python train.py --arch="squeezenet" --train_examples=395000 --num_classes=3 --learning_rate=0.0038 --one_sided=false --gradient_centralization=true --batch_size=512 --epochs=23.2
Rows from block 5 of a small image classifier, named by matrix and row number. Rows with one number belong to one channel. Each number is 50 + 15 x the weight over its row's rms, rounded and kept within 0 to 99. All counts start at 0.
After each channel's rows are labels from the 100 images, of 14848, where the channel reaches its highest value: "responds to" is what is common among them; "lies over" is the class under the peak. Only what is clearly more common there than usual is listed. The data: small renderings of single solids in any pose.
# sq0: squeeze pointwise conv (model.blocks.5.sq.0.weight, 64x256x1x1), inputs 0-255
# e10: expand pointwise conv (model.blocks.5.e1.0.weight, 128x64x1x1, transposed), outputs 0-127
# e30: expand 3x3 conv (model.blocks.5.e3.0.weight, 128x64x3x3, transposed, each kernel summed), outputs 0-127

sq0.52:38 54 52 41 38 46 47 54 50 58 56 49 56 75 65 62 36 75 56 54 52 36 28 59 42 72 26 69 23 51 40 57 57 45 53 71 57 19 57 49 36 54 45 55 55 59 42 53 71 56 52 31 38 60 56 35 51 61 66 38 43 42 58 56 49 34 39 35 52 33 63 50 69 52 54 30 60 56 58 59 44 51 59 47 47 68 32 27 48 40 40 44 39 41 46 48 42 55 67 42 57 47 60 37 63 62 39 35 57 79 62 25 36 59 25 46 59 50 62 64 61 25 59 60 49 38 60 48 66 51 66 42 50 55 65 56 42 84 50 64 39 49 52 55 52 47 50 15 29 23 42 49 43 27 11 60 55 58 24 13 34 34 35 41 21 57 55 50 82 54 45 43 56 35 46 39 19 60 44 50 68 47 49 57 62 45 68 71 46 29 38 75 57 51 56 68 79 54 31 28 49 72 76 68 76 19 59 43 65 73 52 35 32 44 59 25 36 49 50 27 86 83 76 68 42 39 54 65 30 69 49 41 61 53 57 99 44 21 30 63 44 59 30 58 41 61 29 86 45 61 49 69 57 26 56 88
e10.52:39 62 54 39 57 22 37 28 56 66 75 57 45 52 42 68 56 11 65 54 51 50 30 43 38 41 73 32 61 75 41 19 61 40 58 70 65 60 44 75 50 28 34 34 55 22 53 51 45 33 50 46 53 56 46 62 47 64 03 35 57 38 56 62 41 64 71 63 42 52 38 53 31 71 44 42 63 30 61 35 36 66 21 50 46 14 54 40 72 56 48 28 34 60 38 57 56 32 58 26 62 42 55 32 45 36 45 33 38 56 31 32 55 32 40 60 64 53 50 77 37 39 53 68 63 51 58 19
e30.52:53 54 15 45 36 32 43 49 41 28 51 61 69 35 56 51 46 83 42 25 44 48 52 32 63 63 46 11 69 23 56 40 53 58 50 29 49 55 39 59 39 65 34 65 48 25 26 68 62 52 05 56 57 54 48 37 60 51 74 41 46 43 67 44 21 82 63 56 39 57 40 24 22 41 36 39 27 45 17 66 64 59 56 46 41 35 44 71 51 35 51 50 44 39 35 64 30 62 38 64 68 31 50 58 73 55 42 33 45 44 56 62 73 52 43 33 41 56 79 59 42 53 34 68 44 43 47 37
responds to: metallic
lies over: solid

sq0.28:58 68 66 67 78 50 31 58 43 27 71 41 55 55 58 40 39 34 61 40 63 41 50 25 51 54 72 62 50 34 51 43 48 37 38 46 52 47 50 71 57 53 47 48 37 50 52 52 54 38 62 63 41 43 13 32 30 49 36 65 39 40 52 68 38 45 64 49 50 60 35 36 64 39 52 47 64 47 62 33 64 36 60 72 49 40 47 60 35 33 58 43 06 35 37 62 47 70 33 70 52 56 58 58 44 40 45 65 53 86 51 32 43 63 23 77 50 54 42 45 33 41 45 52 35 68 47 57 58 57 58 52 34 26 57 57 58 99 46 61 47 38 49 28 39 51 41 47 33 66 69 55 33 25 34 38 83 23 47 45 31 65 36 85 61 44 52 80 49 67 27 62 32 25 26 33 75 33 52 40 68 54 38 48 41 72 48 50 22 27 55 40 45 60 60 50 62 34 59 81 66 55 59 37 75 47 65 65 39 69 57 57 41 61 32 08 59 57 19 59 79 42 52 41 60 59 73 82 52 61 42 77 21 69 40 44 40 43 42 48 19 65 56 48 56 50 50 35 83 84 52 56 63 50 59 55
e10.28:47 68 48 64 53 68 57 62 30 40 26 34 60 71 65 46 45 83 54 46 17 66 47 15 73 34 41 88 36 64 52 65 49 33 64 73 45 69 65 74 57 66 45 34 56 66 33 70 44 70 56 58 52 47 43 36 45 40 65 58 12 86 74 50 26 63 54 39 45 61 62 49 47 51 53 59 29 58 52 42 45 37 59 57 57 49 37 42 52 31 53 56 71 71 51 46 52 30 36 70 33 35 41 53 58 55 42 40 49 75 48 64 71 76 51 59 60 68 57 67 37 62 35 48 12 50 46 39
e30.28:87 45 52 28 65 32 42 49 63 36 20 45 52 30 36 59 64 44 56 60 54 49 50 71 47 72 40 51 38 52 97 64 50 67 26 56 36 31 52 26 55 64 35 68 56 63 56 81 84 61 64 46 48 52 41 60 47 52 61 39 60 51 59 47 49 58 33 41 65 39 40 58 58 41 72 35 41 39 66 67 85 37 49 46 69 70 33 85 45 45 47 53 55 65 52 69 44 38 81 52 58 47 66 42 74 61 48 77 40 48 76 67 45 38 61 64 19 58 47 34 43 61 31 32 38 30 62 56
responds to: metallic
lies over: solid

sq0.45:55 53 51 48 53 52 54 37 66 49 43 54 51 55 44 29 53 52 33 48 49 49 36 42 41 59 38 59 58 52 44 58 49 32 46 42 41 45 39 34 43 53 62 61 39 63 30 51 64 55 41 49 55 44 60 58 59 58 46 37 59 49 56 45 50 52 55 43 54 44 61 36 61 53 51 62 39 25 61 65 57 60 68 63 35 52 47 48 58 61 56 58 59 41 42 74 43 48 74 27 50 58 40 37 39 57 52 54 47 43 59 62 52 59 63 18 42 46 55 47 52 54 62 68 47 56 63 33 12 46 74 39 58 40 39 64 67 71 52 58 17 47 47 37 18 22 46 34 76 36 42 49 42 56 61 59 35 52 33 47 14 55 47 90 00 56 76 40 29 55 55 50 47 57 51 78 34 52 38 40 59 40 40 80 41 48 70 87 24 40 30 84 31 38 50 52 70 61 40 70 36 46 38 42 66 52 48 50 52 27 65 35 21 18 09 28 60 59 36 36 48 91 51 84 88 68 89 76 35 54 57 62 38 57 78 76 58 36 52 82 40 65 43 14 63 39 27 63 55 51 40 79 56 63 69 32
e10.45:51 54 56 49 35 54 15 50 67 63 41 75 29 40 64 51 56 37 67 79 64 31 62 29 33 44 42 30 45 50 56 44 51 32 56 63 39 64 48 56 63 57 30 42 76 38 29 64 45 68 69 29 35 48 67 63 39 31 46 68 28 49 27 72 35 40 71 39 53 52 15 61 47 35 32 38 63 84 52 20 47 59 43 73 43 45 63 36 14 63 52 60 68 41 59 49 38 66 54 30 63 51 36 38 30 53 42 45 51 58 58 50 41 56 40 42 48 44 52 67 60 56 37 51 61 80 62 00
e30.45:71 55 65 71 48 36 58 54 32 49 64 50 66 40 39 37 74 57 44 64 56 55 41 41 32 36 67 42 68 65 68 52 69 69 65 55 30 46 45 40 32 64 68 47 55 39 23 83 86 52 63 52 59 57 14 38 45 63 42 69 33 49 41 61 64 54 51 42 42 40 31 12 28 35 68 30 41 29 35 35 58 42 38 53 58 54 55 29 76 67 49 44 51 30 80 78 29 51 38 55 52 57 75 47 34 74 60 52 25 24 39 63 36 44 36 54 50 38 47 54 36 86 53 50 54 67 70 52
responds to: metallic
lies over: solid

sq0.1:40 30 37 43 39 45 34 42 45 34 74 70 63 56 52 46 66 62 80 69 46 41 53 24 39 43 49 32 57 49 54 50 55 42 33 41 54 67 40 52 52 48 36 58 59 64 57 42 43 38 12 68 26 54 42 52 53 55 32 59 51 35 31 46 12 76 51 53 70 40 62 40 40 68 38 30 45 59 38 52 47 55 58 52 36 77 54 51 50 57 42 36 55 59 59 43 36 73 50 47 33 57 17 28 49 59 46 34 52 60 36 49 56 59 63 34 54 51 59 47 44 34 25 48 35 51 58 48 61 46 49 37 67 44 67 22 48 42 36 74 30 63 45 52 67 37 56 46 51 71 70 50 36 27 36 43 43 40 60 35 74 74 28 69 49 36 80 33 60 60 68 74 49 40 32 86 46 47 24 55 38 50 52 54 15 89 82 78 50 39 59 53 52 47 53 81 66 80 74 74 58 51 47 19 20 58 44 52 47 42 75 34 45 68 30 54 54 42 53 68 38 48 31 73 65 72 59 64 43 46 47 22 34 60 60 21 75 40 29 49 48 62 20 39 69 42 66 76 60 51 28 56 45 32 54 95
e10.1:86 47 48 56 04 32 46 45 44 71 36 46 19 81 42 41 53 74 48 49 27 68 74 51 63 58 33 36 43 43 61 37 32 55 58 20 42 38 35 39 46 34 35 44 52 46 48 82 78 26 64 54 47 73 28 61 45 33 76 20 64 37 29 53 47 38 57 42 43 47 40 41 43 61 48 60 47 51 62 56 68 62 29 28 50 50 73 09 47 37 40 66 68 47 41 46 52 44 64 37 55 58 39 26 64 56 48 42 40 52 35 57 46 42 70 42 41 22 50 59 36 66 51 48 49 51 37 25
e30.1:40 47 81 51 44 33 54 54 54 38 51 40 61 34 44 35 62 36 25 80 55 34 54 43 50 60 71 57 50 33 33 38 47 39 81 24 59 65 48 37 45 34 62 61 51 68 40 55 46 35 59 34 63 43 71 16 43 62 69 41 49 38 45 31 64 56 39 44 54 50 78 56 46 55 64 34 67 63 73 44 08 58 41 49 50 57 85 52 63 56 50 34 58 49 75 82 67 69 58 41 65 66 29 57 24 54 60 60 53 79 36 27 58 26 12 48 73 42 45 69 47 59 48 47 70 57 39 59
responds to: glossy
lies over: solid

sq0.55:33 35 53 31 68 60 53 32 48 40 51 53 60 53 57 23 73 15 61 58 51 65 42 50 43 50 73 61 71 38 43 17 46 50 27 37 53 58 58 51 70 53 41 53 19 64 51 55 54 52 65 50 38 55 36 61 34 85 62 73 54 50 47 57 35 82 50 46 46 53 44 52 53 67 39 19 35 23 34 45 45 42 40 62 58 63 55 47 47 64 74 41 29 53 67 40 44 57 62 55 58 90 63 84 34 52 50 51 58 36 25 31 60 64 64 58 57 59 61 26 48 63 65 44 36 57 59 47 57 24 68 58 47 64 52 48 39 55 43 33 32 57 33 59 39 50 66 70 70 69 53 58 38 53 21 65 39 67 49 60 37 45 44 64 56 39 63 51 46 51 60 38 57 63 42 22 42 71 15 46 18 55 37 39 59 39 48 40 23 77 84 19 66 43 72 38 36 69 82 61 43 43 44 36 44 48 62 55 91 75 49 57 42 46 68 13 44 44 67 36 44 39 48 57 29 17 55 10 53 76 22 43 39 32 65 46 67 40 28 30 71 62 65 61 35 57 37 54 61 51 61 55 52 55 34 53
e10.55:45 49 69 43 33 35 42 35 59 44 52 58 62 72 37 47 70 46 31 78 41 62 54 61 56 51 33 51 74 36 63 61 41 36 71 44 48 54 55 35 40 73 46 50 63 75 69 03 66 40 51 49 43 46 71 61 31 25 38 26 26 84 39 47 50 41 52 62 61 74 87 74 42 52 49 41 68 51 55 61 78 54 43 45 68 46 66 43 35 55 60 54 47 50 59 28 49 50 56 45 54 43 26 49 67 48 50 41 32 57 89 30 26 55 60 36 53 78 44 51 34 40 81 61 49 24 34 31
e30.55:31 60 66 63 54 34 59 60 52 58 48 49 73 54 43 76 82 37 41 76 61 58 93 37 40 70 42 35 50 56 62 67 56 47 62 59 17 50 53 66 61 55 40 06 65 63 49 72 24 45 39 53 38 67 55 53 76 11 63 58 35 48 49 51 46 47 60 39 75 44 54 58 45 64 56 16 67 55 45 54 46 49 54 65 58 47 39 73 39 70 33 53 50 21 38 23 59 73 68 48 65 43 72 75 31 33 57 60 53 52 50 23 44 65 59 50 59 36 37 54 60 61 51 39 34 35 35 61
responds to: metallic
lies over: solid

sq0.15:59 49 50 41 62 50 52 70 55 47 41 44 72 45 47 60 48 53 57 55 55 52 32 65 80 84 59 34 33 47 51 25 60 37 58 36 58 23 50 72 37 50 44 29 48 26 65 56 37 49 38 77 66 59 34 21 36 75 23 31 47 59 36 57 62 30 58 55 46 49 39 89 59 46 53 58 60 39 46 35 52 51 44 73 60 32 39 45 57 49 61 40 18 46 38 72 62 60 28 55 58 49 74 81 48 59 61 45 59 44 44 32 40 43 39 56 57 30 55 61 32 76 35 54 57 62 58 58 45 31 58 39 41 81 57 55 53 95 62 53 28 52 64 45 47 66 23 26 61 43 42 41 43 27 59 43 68 61 38 44 46 71 49 67 42 55 68 71 41 62 90 65 38 43 31 62 34 60 37 26 51 41 22 39 27 25 37 53 34 55 64 48 39 31 41 32 71 17 52 42 39 54 67 38 84 40 43 45 34 74 56 74 33 52 36 31 62 67 60 40 83 71 26 40 58 48 43 81 35 40 62 30 42 47 69 41 41 58 53 60 51 47 61 50 25 67 57 77 58 39 23 37 78 44 73 39
e10.15:38 73 23 52 64 67 46 71 68 67 63 21 40 59 79 21 34 57 57 67 60 45 33 60 51 56 52 73 59 56 33 51 62 56 69 78 31 41 48 69 53 43 46 23 55 23 32 25 50 53 59 49 69 42 47 57 56 63 70 38 54 59 21 70 54 61 40 64 43 67 34 49 48 65 58 51 40 62 50 49 61 60 39 57 43 62 43 53 76 44 58 39 84 53 70 59 52 57 59 32 56 88 46 72 46 52 37 69 45 49 24 60 61 23 55 48 40 56 83 61 53 42 65 86 64 79 63 52
e30.15:55 30 31 54 56 63 60 66 50 51 19 53 76 47 41 43 54 62 38 63 43 42 70 55 37 47 45 79 42 59 38 62 38 29 47 38 53 38 44 32 72 24 39 67 82 90 57 66 78 62 69 62 61 50 41 53 50 79 52 49 76 55 81 54 50 57 51 50 67 45 46 51 75 44 55 47 55 61 61 48 70 46 87 53 79 59 32 50 42 33 56 41 70 62 61 48 56 55 21 66 53 70 54 34 74 56 49 39 46 33 27 69 23 74 21 53 59 38 68 57 65 55 68 41 40 70 44 42
responds to: metallic
lies over: solid

sq0.23:68 69 60 58 32 57 41 53 36 45 60 33 53 43 41 47 51 21 54 51 50 59 43 50 30 65 44 74 36 39 71 26 33 68 47 78 28 45 64 35 49 37 43 51 58 52 59 36 55 46 46 48 65 64 62 42 45 44 39 25 42 68 60 61 46 48 39 59 44 49 61 67 38 52 59 58 84 55 56 46 46 45 46 35 40 53 48 38 46 45 50 53 51 52 46 21 41 54 37 38 52 44 73 54 54 34 50 24 52 48 62 49 45 39 52 38 51 55 61 39 46 71 62 37 56 42 61 43 57 80 82 44 61 64 75 10 49 56 00 49 51 49 70 61 35 72 41 73 40 71 47 42 15 58 52 46 60 45 70 45 66 52 12 41 25 40 40 27 35 34 79 46 38 61 45 58 34 57 31 56 23 55 41 65 21 78 74 60 31 38 63 40 57 73 37 55 56 42 18 25 76 49 39 38 19 73 66 66 66 64 56 69 55 42 41 52 63 44 46 74 38 57 53 60 62 61 55 43 18 44 41 51 38 77 68 66 39 94 46 50 28 46 59 59 25 12 52 39 62 48 49 79 37 64 89 46
e10.23:57 17 56 57 21 39 03 40 60 55 81 62 74 27 48 46 30 42 50 35 56 53 56 48 47 69 27 64 54 68 54 50 58 52 50 54 59 38 41 61 50 58 58 59 56 45 54 72 45 43 34 51 72 52 43 63 59 55 70 52 62 66 56 34 42 44 54 62 28 85 12 49 64 33 62 71 42 68 63 85 70 44 57 50 58 53 23 66 64 31 61 35 71 33 38 30 68 35 41 31 59 60 51 54 36 45 65 44 45 72 45 73 66 64 51 39 43 38 60 61 81 67 43 48 50 84 49 60
e30.23:64 53 53 52 45 83 09 54 52 55 69 47 31 42 50 24 38 60 51 35 68 68 60 61 42 27 41 58 45 83 53 38 34 37 20 55 52 21 31 57 20 63 38 54 70 78 45 53 36 38 42 31 64 36 24 53 43 72 54 28 42 64 45 51 56 40 33 64 38 54 30 50 39 81 48 45 32 63 58 45 29 34 38 45 39 44 67 62 34 67 44 63 50 62 40 60 36 30 57 44 71 71 54 58 23 48 51 23 44 41 64 46 35 31 71 64 23 45 62 77 49 44 60 43 54 50 76 34
responds to: glossy
lies over: solid

sq0.62:58 70 41 69 67 18 51 53 42 52 63 43 61 46 35 46 72 34 30 52 34 36 37 30 52 67 40 37 35 54 58 67 54 61 61 42 73 45 28 71 56 38 72 42 48 47 59 45 44 49 29 19 54 56 45 61 53 35 50 62 68 43 44 55 30 41 49 43 60 66 44 43 32 62 50 51 38 58 68 37 56 51 41 54 48 64 53 64 57 47 39 55 64 71 64 53 41 56 56 49 41 65 61 59 50 57 41 46 46 45 36 66 53 51 66 45 46 47 64 51 19 58 30 55 43 45 58 34 72 62 66 35 19 61 54 58 45 19 47 52 75 42 62 45 27 21 56 42 63 61 53 85 43 54 40 77 27 18 28 28 42 34 53 51 18 35 58 39 35 44 43 04 68 46 69 83 38 63 55 66 56 41 15 40 42 27 56 38 60 82 78 68 85 15 39 40 48 54 51 86 76 55 78 41 59 50 43 38 99 42 51 56 72 35 64 40 55 72 42 30 56 55 48 29 50 25 36 23 44 59 25 59 72 49 44 42 63 74 47 43 77 25 36 60 56 56 55 58 69 58 73 49 54 60 42 50
e10.62:72 61 41 32 64 53 33 67 47 56 25 40 48 28 57 55 43 63 52 40 44 50 34 72 31 54 42 72 64 67 41 30 48 59 23 27 59 49 43 59 66 44 60 63 68 57 38 38 45 49 47 59 93 45 37 50 74 70 32 46 36 39 50 42 65 43 48 44 42 74 29 55 23 59 26 28 61 41 44 68 61 37 15 34 47 66 33 65 78 60 89 56 86 56 28 74 42 45 26 30 63 53 67 31 39 54 65 56 45 43 69 58 50 21 55 48 37 46 50 54 42 51 61 44 49 32 68 56
e30.62:42 55 52 29 37 55 71 55 66 35 74 48 95 72 61 73 29 30 60 58 69 51 64 47 44 50 43 36 73 55 32 41 38 56 56 53 20 60 35 58 31 52 50 59 38 40 38 38 43 53 52 69 53 25 57 26 22 26 37 55 55 43 49 44 22 36 52 68 94 51 58 42 39 47 56 42 50 67 71 62 44 46 44 36 27 76 49 53 60 44 36 46 69 72 53 21 62 72 42 51 67 35 56 51 49 27 46 45 54 59 35 25 40 38 41 33 69 65 33 66 83 74 44 50 41 40 49 70
responds to: light from: right
lies over: solid

sq0.37:44 64 28 40 50 56 55 33 56 46 33 37 57 58 38 28 78 59 72 68 42 73 44 58 52 63 38 42 55 67 56 63 68 55 49 83 41 41 59 46 51 29 44 38 48 62 50 68 60 30 45 34 43 46 52 44 52 59 68 40 53 38 42 50 36 52 43 64 49 42 52 47 63 57 52 54 33 59 40 35 39 48 32 52 50 46 46 36 51 61 46 40 76 41 76 29 55 44 82 42 41 59 54 50 39 54 33 38 54 33 52 61 54 48 61 45 52 64 51 20 67 51 58 52 22 38 51 62 55 34 45 57 62 83 47 46 39 26 72 26 70 75 61 85 55 50 60 79 28 73 24 26 33 46 59 41 26 59 73 44 35 39 73 73 39 55 39 47 73 29 34 32 48 24 72 62 46 35 20 57 53 40 41 31 53 49 57 35 29 36 63 38 54 24 37 49 42 68 58 45 99 42 25 74 41 68 69 42 30 35 36 52 30 59 42 77 63 47 45 56 75 64 43 50 52 34 56 36 33 37 63 20 54 54 61 27 69 57 36 76 47 67 28 59 41 32 70 62 11 70 46 54 89 36 67 73
e10.37:61 32 33 73 63 66 46 68 24 55 49 43 25 55 65 45 58 50 29 44 37 57 66 57 33 46 41 47 11 45 52 53 59 65 55 32 43 65 73 50 44 57 34 55 59 53 45 62 42 69 67 42 49 37 43 32 58 23 68 24 34 68 60 51 63 85 47 67 60 44 66 49 69 36 64 03 59 44 71 55 53 64 65 41 61 37 30 19 45 36 69 48 48 66 46 64 69 51 22 58 36 49 59 91 54 57 50 15 42 41 48 57 34 66 37 38 46 44 56 50 68 43 60 72 57 78 47 46
e30.37:49 54 68 48 62 64 52 46 48 37 50 55 37 48 42 36 52 62 62 36 49 53 54 53 45 66 48 32 64 17 60 60 42 53 35 56 35 36 56 24 22 56 54 44 49 70 48 73 62 35 22 57 37 41 28 40 66 56 68 50 50 41 37 42 57 48 38 36 50 70 47 61 24 51 52 37 47 41 50 62 41 68 33 38 48 34 42 40 30 25 54 55 29 23 50 43 74 40 99 56 81 48 41 68 42 57 37 33 54 48 18 44 11 50 40 46 76 41 52 78 22 38 35 47 59 39 65 45
responds to: metallic
lies over: solid

sq0.33:76 68 76 37 54 70 42 80 58 44 53 32 15 40 45 65 34 44 52 59 52 55 27 40 71 79 45 65 52 70 37 54 50 57 35 34 54 32 78 30 49 47 45 50 45 52 60 52 70 39 51 27 40 61 57 58 67 42 49 28 60 56 22 54 45 47 40 33 52 52 65 34 45 52 69 91 42 46 67 52 39 61 47 76 49 49 57 20 58 50 64 48 39 12 83 24 48 54 38 54 36 40 54 43 43 42 51 34 65 68 50 32 52 33 55 52 47 40 51 48 51 47 62 34 56 33 65 34 62 85 34 22 59 70 53 60 63 43 57 75 33 52 42 29 42 46 51 41 57 57 35 61 54 29 26 38 38 52 39 47 22 72 29 57 44 35 59 72 23 72 65 72 60 47 41 18 32 55 45 45 49 58 52 54 28 36 80 59 61 53 44 67 43 73 71 62 39 53 29 61 46 49 52 35 23 41 47 74 48 54 55 46 48 52 68 49 34 99 44 55 31 18 41 73 36 25 58 46 42 71 39 61 69 54 74 61 68 76 26 44 57 46 32 69 34 63 51 16 56 52 65 45 36 39 63 55
e10.33:55 35 61 48 41 52 48 49 64 37 46 26 85 33 69 65 51 58 47 59 67 53 68 70 57 51 66 08 47 46 70 58 44 78 80 76 76 42 74 62 63 57 62 58 76 29 34 43 66 37 53 60 53 58 64 63 71 50 30 39 65 75 81 29 56 43 44 30 44 67 58 80 50 35 85 36 57 46 51 63 29 61 38 50 48 30 49 57 51 57 33 62 10 62 47 40 60 64 48 57 58 62 82 33 34 58 37 65 52 47 47 48 44 37 40 37 60 41 45 42 65 55 67 38 52 51 68 51
e30.33:64 82 60 20 41 50 62 63 66 68 71 44 61 57 53 43 15 42 59 35 64 45 72 68 22 50 31 33 45 63 56 50 30 64 66 43 56 55 30 65 24 45 37 56 62 35 71 44 39 51 34 38 59 44 39 49 42 47 43 45 53 59 52 65 83 69 41 65 44 28 62 52 44 78 70 18 48 47 50 54 21 54 81 43 60 55 51 58 62 51 37 39 39 76 68 46 28 38 30 64 49 55 66 64 83 29 73 68 45 66 46 58 32 38 67 64 26 40 53 36 48 44 22 39 63 57 62 34
responds to: glossy
lies over: solid

sq0.47:35 61 36 62 38 51 72 63 60 33 35 45 60 38 71 30 58 52 35 35 58 32 52 80 42 75 30 64 74 50 36 19 49 53 66 46 55 36 69 55 55 63 40 52 41 38 52 83 55 22 55 60 42 50 71 26 71 65 58 43 49 41 84 63 35 46 60 57 58 64 59 44 60 63 36 43 35 41 40 40 28 72 55 29 44 46 74 48 49 67 59 48 50 67 52 70 53 58 58 65 50 58 47 64 38 43 46 37 63 68 31 28 67 58 28 58 52 55 47 81 41 50 53 63 45 75 50 41 67 61 42 65 71 56 47 28 51 57 22 56 59 54 36 27 28 64 47 69 97 62 29 30 28 31 21 62 59 38 42 47 46 35 54 47 62 55 74 64 72 25 39 40 70 33 56 73 56 33 39 56 25 60 71 23 37 59 40 61 50 56 58 48 46 65 53 67 35 47 66 63 66 47 45 12 46 44 42 56 51 53 53 41 44 62 45 43 59 51 52 58 91 46 42 44 34 28 41 51 63 28 43 41 51 33 45 68 78 45 01 26 42 48 56 88 46 40 20 57 26 44 37 59 43 22 29 53
e10.47:45 35 59 60 46 69 57 54 38 64 44 23 87 71 36 49 56 18 78 43 41 75 60 47 49 47 51 55 43 59 53 68 41 30 73 00 42 32 47 51 49 61 41 60 50 62 58 48 52 62 65 58 41 62 54 50 45 41 69 37 62 65 58 58 55 89 46 50 60 51 58 49 60 57 79 51 49 43 53 45 65 53 67 53 54 22 79 47 67 54 42 43 52 37 68 14 76 48 88 58 48 67 78 46 72 66 34 60 72 53 63 41 47 30 59 38 46 85 58 32 47 40 44 60 57 55 64 29
e30.47:24 28 53 80 74 67 55 40 48 70 34 68 53 60 30 69 56 83 37 39 65 47 58 33 44 54 60 48 54 73 69 42 52 44 49 58 60 31 58 39 40 47 62 40 60 42 45 67 20 29 87 34 97 52 84 64 70 37 72 58 68 62 36 51 49 90 65 47 47 44 59 47 50 21 40 41 48 61 59 59 67 61 52 40 31 30 80 75 51 55 66 64 64 38 73 64 72 56 67 67 44 43 65 53 54 51 43 44 43 45 40 46 39 70 51 54 36 60 55 34 49 69 56 56 51 59 50 52
responds to: metallic
lies over: solid

sq0.44:50 62 59 51 53 69 81 24 54 31 50 46 65 62 53 76 31 52 46 48 51 17 27 61 50 46 49 79 60 61 55 50 56 38 59 44 27 52 65 41 73 51 48 39 47 32 58 47 50 47 26 34 45 52 42 52 63 47 53 56 33 41 27 34 63 61 66 61 42 45 57 36 91 52 72 60 31 44 58 45 30 40 33 36 39 62 36 31 42 56 59 55 54 63 45 63 31 61 54 60 60 52 52 47 39 43 40 61 58 29 87 71 54 65 48 28 26 40 55 49 43 83 36 46 49 54 28 36 63 63 37 64 80 77 56 42 65 48 42 59 70 55 53 53 31 46 70 36 35 79 46 62 37 73 70 71 28 37 31 62 18 74 31 80 21 38 73 43 54 68 37 57 46 58 40 63 37 36 47 47 54 77 51 53 19 43 46 40 40 29 30 47 36 57 65 67 73 66 33 82 44 34 39 57 76 45 40 54 71 36 51 46 31 47 28 68 42 76 50 52 59 71 61 40 29 54 60 56 40 75 65 39 64 41 57 44 60 65 30 11 39 39 70 64 47 37 42 25 58 55 36 53 74 51 44 06
e10.44:49 47 24 68 47 43 39 46 44 58 35 23 25 31 60 47 43 79 63 24 53 34 64 63 45 61 40 71 50 21 59 35 51 26 43 88 54 38 32 56 37 56 67 50 49 39 47 82 49 80 31 60 42 66 43 40 69 49 44 48 66 61 58 36 30 45 69 55 68 28 54 57 53 25 49 44 73 54 66 50 50 57 25 45 54 61 57 73 85 54 51 62 33 40 38 47 61 40 52 56 60 71 31 22 53 83 37 25 55 73 18 69 42 24 45 29 48 49 42 55 38 52 54 55 62 45 44 61
e30.44:51 56 43 46 44 63 50 50 41 38 45 26 25 72 49 59 43 58 39 53 31 34 45 71 49 34 20 40 57 46 28 56 47 62 30 08 61 30 46 52 43 51 60 32 33 55 42 59 81 48 34 51 60 16 32 51 30 64 64 53 74 56 34 59 29 58 54 32 54 57 59 45 60 34 78 32 58 53 63 52 39 35 42 47 81 76 21 13 47 66 45 66 36 71 64 45 64 42 44 67 70 39 62 54 55 70 66 43 52 50 26 73 68 42 20 31 49 52 55 35 80 41 45 51 58 61 68 40
responds to: glossy
lies over: solid